A small image captioner, trained from scratch.
Training: soap at rate 0.0014, 6800 steps.
Data: trained on made-up road signs on poles, 122500 training examples, 21.3 epochs.
Rows from block 2 of the text decoder, named by matrix and row number. Rows with one number belong to one attention dimension. Each number is 200 + 20 x the weight over its row's rms, rounded and kept within 0 to 999. All counts start at 0. After the name is the row's rms in percent of the matrix's.
# v: attention value (decoder.blocks.2.attn.v.weight, 240x256), inputs 172-255
# proj: attention output (decoder.blocks.2.attn.proj.weight, 256x240, transposed), outputs 172-255
v.131,091,194,182,194,163,218,187,198,209,212,231,211,214,186,186,237,209,225,167,195,194,217,205,187,194,229,208,220,180,237,212,182,180,210,181,204,187,232,240,208,230,217,194,171,198,221,224,224,217,206,203,225,153,221,201,198,163,219,218,203,208,180,197,160,208,197,172,216,167,163,222,193,207,197,174,210,221,230,203,185,226,214,189,205,203
v.132,088,181,198,207,215,223,185,210,205,194,201,216,209,205,196,208,199,164,213,205,204,215,198,193,195,194,194,201,193,218,215,192,189,196,215,200,211,193,190,199,192,198,188,205,179,173,165,188,207,199,198,171,215,178,202,227,186,180,197,230,192,232,193,205,208,176,172,215,240,186,208,199,225,204,179,205,217,164,218,178,194,210,235,250,199
v.133,110,188,205,190,214,193,194,213,176,187,213,191,205,165,225,230,206,190,175,191,179,208,230,172,212,170,180,183,203,192,244,140,233,217,147,202,169,216,165,178,225,167,201,194,191,189,221,209,183,211,208,232,219,186,212,192,197,170,185,171,189,206,230,232,220,196,229,176,191,176,226,182,214,173,168,205,201,248,207,170,240,214,203,239,251
v.134,093,169,177,219,191,209,199,190,225,226,182,189,165,200,206,199,207,210,223,193,191,211,190,184,217,192,216,178,166,214,186,209,184,201,239,239,235,223,165,162,215,176,218,231,208,208,206,217,181,205,184,232,208,216,184,179,171,205,217,207,195,223,226,217,227,184,159,216,200,213,198,177,235,223,182,210,192,224,192,191,173,176,221,224,213
v.135,108,213,185,185,206,205,214,226,211,163,199,202,199,189,195,216,215,228,199,181,249,210,182,184,221,190,197,199,224,200,244,207,185,192,180,224,225,226,213,161,188,200,192,171,208,217,174,201,175,210,230,198,214,184,196,231,189,211,163,186,178,196,170,208,189,194,227,198,240,217,226,187,149,197,197,156,213,185,234,216,200,206,211,219,222
v.136,107,179,175,187,197,221,244,168,211,215,197,201,188,204,175,214,175,176,210,196,220,185,187,223,223,197,202,175,188,212,252,202,206,216,229,192,200,226,200,167,212,198,176,179,219,215,217,175,153,224,176,211,164,225,181,181,202,233,214,197,217,192,217,208,213,234,194,213,198,184,229,214,181,235,170,181,170,213,202,223,220,179,198,186,223
v.137,099,152,202,222,172,197,231,182,194,194,191,210,224,212,194,213,216,194,179,228,234,158,213,213,225,193,208,206,211,246,198,202,195,221,187,216,172,196,169,212,196,207,204,160,216,185,174,214,223,181,229,213,174,186,225,179,196,179,184,169,189,219,235,221,228,219,222,191,198,207,195,195,176,237,197,218,196,210,203,223,187,195,211,202,195
v.138,085,201,188,178,181,216,226,222,207,217,200,186,222,178,201,223,176,212,194,183,186,173,161,233,194,197,187,248,197,215,205,193,196,177,154,204,189,191,199,209,172,212,226,187,187,210,225,204,193,189,184,175,205,171,220,187,251,234,217,190,212,226,199,190,166,190,161,192,213,205,195,191,249,231,193,168,223,198,195,173,257,174,225,199,210
v.139,093,212,205,173,212,192,210,199,198,231,199,227,187,191,196,190,204,207,211,213,174,223,213,197,188,170,251,210,186,219,183,206,173,215,244,172,214,187,159,226,193,201,204,223,209,235,167,256,195,222,192,215,191,174,200,228,146,227,189,234,208,234,226,207,190,221,186,192,180,209,197,212,198,203,207,186,188,205,182,182,215,177,207,252,209
v.140,109,210,197,233,186,179,198,245,207,214,201,219,180,228,168,178,228,197,211,172,224,204,179,215,169,168,216,171,165,201,195,148,233,215,182,186,190,195,156,195,173,208,217,197,216,178,185,214,224,175,191,166,214,163,175,194,178,213,188,170,188,167,186,201,202,178,173,233,189,220,176,224,197,226,231,227,190,220,185,231,180,189,226,170,161
v.141,120,175,202,222,202,164,184,205,186,217,212,181,208,176,201,222,205,173,202,195,178,243,212,178,214,217,199,240,210,207,167,206,241,192,234,207,179,214,167,205,187,187,197,182,240,191,199,230,174,187,208,182,233,207,206,169,189,211,219,211,215,224,219,210,202,216,186,195,192,173,174,199,218,213,189,194,213,201,161,216,202,164,195,210,215
v.142,096,213,170,207,179,214,217,198,196,223,195,206,208,225,165,175,204,190,160,204,217,197,190,211,171,217,195,178,240,207,230,216,182,182,201,217,201,208,224,193,181,189,242,229,219,215,225,189,188,190,171,232,202,206,183,168,178,223,202,211,217,208,215,222,204,182,223,211,197,168,191,184,207,215,184,218,187,218,209,200,219,168,167,184,229
v.143,112,235,204,235,174,163,174,190,179,198,198,190,192,204,223,189,216,184,194,174,162,179,218,180,188,189,172,204,219,186,191,245,218,189,215,187,191,212,204,198,198,204,211,189,229,180,201,169,194,227,181,184,202,229,199,208,221,226,181,211,183,201,189,228,218,172,188,196,189,178,222,226,211,182,221,205,185,176,236,219,164,213,189,215,233
v.144,107,166,174,212,217,197,234,200,221,213,220,204,186,202,180,234,187,180,199,188,225,219,171,185,223,194,211,211,191,191,234,218,179,176,179,227,263,196,194,192,180,233,178,199,188,213,220,218,224,201,178,175,154,197,171,209,242,195,181,191,208,226,216,224,211,213,250,199,183,180,172,205,192,153,163,187,175,193,204,184,181,157,197,179,181
v.145,093,226,217,165,233,186,202,205,215,169,217,175,183,171,171,194,188,202,177,164,193,217,191,210,196,166,203,189,201,169,186,235,199,176,223,205,150,218,217,202,182,212,189,202,216,176,245,223,223,171,178,236,207,235,181,177,257,203,223,186,177,208,221,220,222,200,171,196,202,177,163,213,202,219,188,188,171,212,227,193,216,224,201,223,204
v.146,098,164,188,179,214,187,178,215,186,214,217,180,223,219,174,213,189,212,194,224,210,217,207,174,222,172,195,208,219,193,184,184,210,190,186,175,208,183,192,192,198,183,220,178,213,199,185,210,240,177,174,174,247,216,205,202,225,210,192,173,198,207,185,175,196,169,200,181,206,225,188,193,236,200,205,195,191,226,244,169,185,190,193,226,212
v.147,109,217,199,208,212,189,176,184,181,212,216,199,213,197,210,244,216,212,198,164,206,201,183,189,216,163,179,212,206,181,203,218,171,223,180,187,225,196,186,196,218,162,203,192,181,197,183,188,240,205,182,191,194,182,184,182,247,202,191,198,206,196,215,190,197,165,226,199,185,220,185,220,196,174,191,190,191,177,192,207,203,144,231,203,188
v.148,102,196,160,194,199,218,180,213,171,224,221,233,221,220,212,179,156,230,189,163,194,203,166,174,241,179,180,221,218,189,169,236,200,202,182,212,187,237,220,246,213,205,209,205,214,193,223,232,211,176,200,169,203,193,178,197,206,170,218,200,175,212,183,181,188,184,229,190,205,200,179,182,169,169,183,205,184,230,238,180,174,190,193,184,211
v.149,096,218,203,172,186,171,232,204,208,205,194,191,221,241,213,228,170,193,225,215,224,167,198,194,227,192,185,210,194,227,189,235,195,181,183,184,204,196,210,215,211,212,219,176,186,222,219,203,185,218,203,191,173,228,200,190,214,175,202,188,183,231,208,214,181,180,230,203,171,195,190,227,227,219,221,181,194,234,204,172,213,195,221,208,200
proj.131,094,242,205,171,207,203,215,222,207,192,194,224,217,203,206,176,196,199,224,212,225,173,187,201,197,207,194,221,206,152,219,206,226,203,188,183,204,184,199,207,186,197,198,165,201,174,162,226,253,226,192,216,210,192,221,178,204,194,178,198,207,173,165,200,193,151,157,189,206,199,175,209,196,218,211,213,202,194,206,203,192,228,171,208,188
proj.132,086,160,199,183,194,203,218,174,175,206,214,176,177,181,218,200,185,196,214,201,183,179,192,207,199,183,189,198,186,206,174,189,196,205,190,198,221,231,199,231,175,225,210,210,208,191,213,202,215,175,193,204,161,208,206,219,197,206,215,201,178,223,203,196,221,196,157,203,198,200,171,170,228,196,214,181,241,199,213,213,228,184,194,201,180
proj.133,116,163,195,201,178,168,235,180,213,175,194,205,165,199,189,203,206,191,204,187,228,206,199,193,173,212,208,219,221,230,201,227,183,192,260,223,167,194,205,240,180,203,196,194,194,229,183,189,241,210,175,221,186,211,191,189,230,221,192,208,176,224,254,216,226,195,206,224,193,205,194,194,194,235,226,202,190,203,181,209,218,195,173,183,183
proj.134,093,231,185,150,206,193,183,214,214,218,210,194,220,207,225,248,200,204,162,182,219,174,173,204,235,189,203,207,177,190,171,179,179,212,201,174,164,170,220,178,189,175,170,177,178,226,172,164,208,216,208,178,213,200,224,178,225,189,209,216,166,194,241,176,196,246,248,217,173,180,180,218,227,217,177,218,207,201,223,205,170,225,194,205,195
proj.135,106,202,194,215,206,225,177,203,209,239,178,207,203,239,200,216,220,245,179,224,195,177,184,186,185,214,213,181,210,208,222,221,187,179,227,168,195,228,183,205,189,213,205,248,194,209,210,173,213,186,213,206,174,219,194,205,224,197,216,205,201,217,177,189,176,215,192,201,230,167,220,224,214,185,219,175,199,187,214,164,227,192,206,191,212
proj.136,111,206,192,207,218,200,204,206,215,202,208,206,174,203,207,178,200,194,185,237,191,198,163,212,154,200,157,249,178,192,190,211,179,196,223,229,182,187,165,166,223,192,234,218,193,216,183,214,243,184,223,204,198,240,190,220,169,175,192,221,219,195,213,206,192,177,190,208,227,171,204,205,181,186,218,187,210,216,211,172,240,187,195,221,212
proj.137,104,216,221,202,204,208,226,186,218,170,208,215,192,195,187,209,198,226,210,196,245,204,179,196,198,223,186,199,164,187,218,202,174,180,221,169,218,199,178,164,208,223,182,159,220,204,198,193,189,216,176,177,225,199,174,176,208,201,224,232,193,207,262,188,183,215,149,210,170,176,190,223,185,178,162,167,210,174,195,205,227,167,158,200,225
proj.138,091,220,193,199,198,212,174,188,234,220,209,221,162,218,182,209,214,210,199,192,185,228,247,218,203,194,210,197,175,198,182,213,228,180,214,204,174,194,212,198,241,143,202,204,207,176,212,170,189,222,175,225,199,157,180,179,190,173,214,229,159,188,217,206,204,219,217,175,186,210,208,219,212,232,189,232,227,242,174,194,173,171,193,195,200
proj.139,088,217,221,221,203,192,187,198,216,201,178,178,186,180,215,216,209,245,179,182,231,176,184,202,184,191,242,250,196,223,206,190,230,211,205,188,171,180,211,177,216,202,155,188,181,194,186,187,198,206,200,198,201,202,179,163,201,208,196,170,212,165,231,218,221,231,192,161,197,187,230,178,215,192,214,191,190,243,205,220,214,214,192,210,171
proj.140,104,186,202,201,176,208,192,214,204,208,167,186,227,199,192,203,200,214,232,209,174,189,217,188,228,218,204,201,189,192,204,165,202,232,229,207,190,211,252,190,197,171,199,224,227,248,198,218,185,208,185,219,226,202,172,195,202,223,209,241,188,176,187,227,174,198,231,199,192,196,204,210,180,181,183,220,208,183,193,189,176,201,168,193,232
proj.141,118,205,226,176,171,167,173,214,218,224,154,182,211,216,204,213,226,228,207,196,209,205,188,176,190,170,220,207,221,217,188,177,206,209,173,204,181,230,232,185,198,201,187,182,180,214,184,213,200,183,193,211,214,203,186,192,157,239,152,231,212,189,235,198,174,209,210,232,229,200,223,208,224,229,199,215,150,242,179,193,182,225,173,235,190
proj.142,096,191,216,222,219,194,205,210,206,178,201,208,203,204,178,195,176,193,172,198,213,185,210,206,198,190,224,178,153,181,220,217,225,166,209,222,179,174,185,165,195,197,170,195,181,192,177,210,186,233,224,180,191,192,190,199,204,202,209,188,198,196,205,202,173,218,223,162,236,208,180,175,184,238,220,199,201,223,202,221,216,217,242,177,170
proj.143,105,169,189,189,207,200,207,220,215,201,194,171,176,212,210,179,220,199,202,199,168,203,235,170,213,219,196,184,210,238,180,193,222,209,178,212,174,211,184,205,206,215,225,205,205,209,223,193,189,196,197,211,199,182,217,203,169,189,204,231,188,209,175,143,169,231,169,206,198,246,190,197,209,200,228,201,232,178,179,208,196,224,203,191,208
proj.144,111,180,203,186,198,202,182,157,230,168,225,180,164,209,217,233,214,202,215,215,232,205,212,215,216,196,210,197,210,168,198,220,217,214,227,214,188,234,204,210,205,209,171,194,193,187,231,199,224,166,184,214,189,217,218,170,195,203,209,181,188,170,201,189,173,195,201,215,169,178,199,195,159,190,164,194,210,193,230,169,186,192,198,197,196
proj.145,095,207,211,228,193,164,180,184,197,223,156,221,218,199,234,167,189,206,210,219,186,172,225,223,201,201,174,219,227,180,218,179,175,217,196,172,228,205,226,246,182,209,205,207,201,182,188,183,216,161,208,181,222,187,218,208,204,211,204,186,187,234,217,206,189,203,203,212,226,191,214,214,200,216,219,200,171,194,201,216,174,173,197,203,193
proj.146,095,213,240,199,156,182,187,191,224,185,183,214,192,221,202,181,187,189,214,189,183,181,217,195,212,202,215,217,202,169,173,205,189,196,195,169,189,225,234,213,201,215,213,214,200,221,205,210,191,194,203,245,214,193,182,172,169,190,216,169,175,229,194,230,203,206,237,160,167,216,201,196,194,180,182,196,229,205,189,183,212,223,230,203,200
proj.147,112,167,225,155,217,175,164,220,222,185,215,208,193,204,193,162,196,233,200,193,201,206,205,205,175,175,212,205,191,207,216,186,190,185,213,159,197,181,220,195,199,190,193,177,186,203,187,204,192,208,164,166,213,196,189,208,206,212,198,162,199,212,233,217,209,213,187,191,198,181,197,174,193,225,175,238,184,182,225,161,204,216,171,163,189
proj.148,100,171,195,199,202,188,205,184,242,200,162,178,205,245,158,217,186,186,205,191,206,199,181,163,190,179,236,195,153,206,207,236,218,207,218,219,224,217,195,167,205,179,182,176,172,208,183,191,209,210,201,207,223,191,174,179,174,201,175,185,167,226,167,231,181,219,202,196,168,194,217,226,192,167,209,187,186,225,207,220,211,197,178,190,202
proj.149,105,186,192,192,157,203,225,195,203,218,204,188,193,201,209,230,194,171,220,177,182,208,229,190,196,210,191,218,208,190,207,214,201,182,194,236,240,222,169,154,214,192,217,198,204,171,196,218,213,178,213,191,211,222,215,183,192,238,199,198,181,231,188,184,204,213,205,222,202,168,209,234,195,193,193,180,216,193,172,197,194,223,211,182,227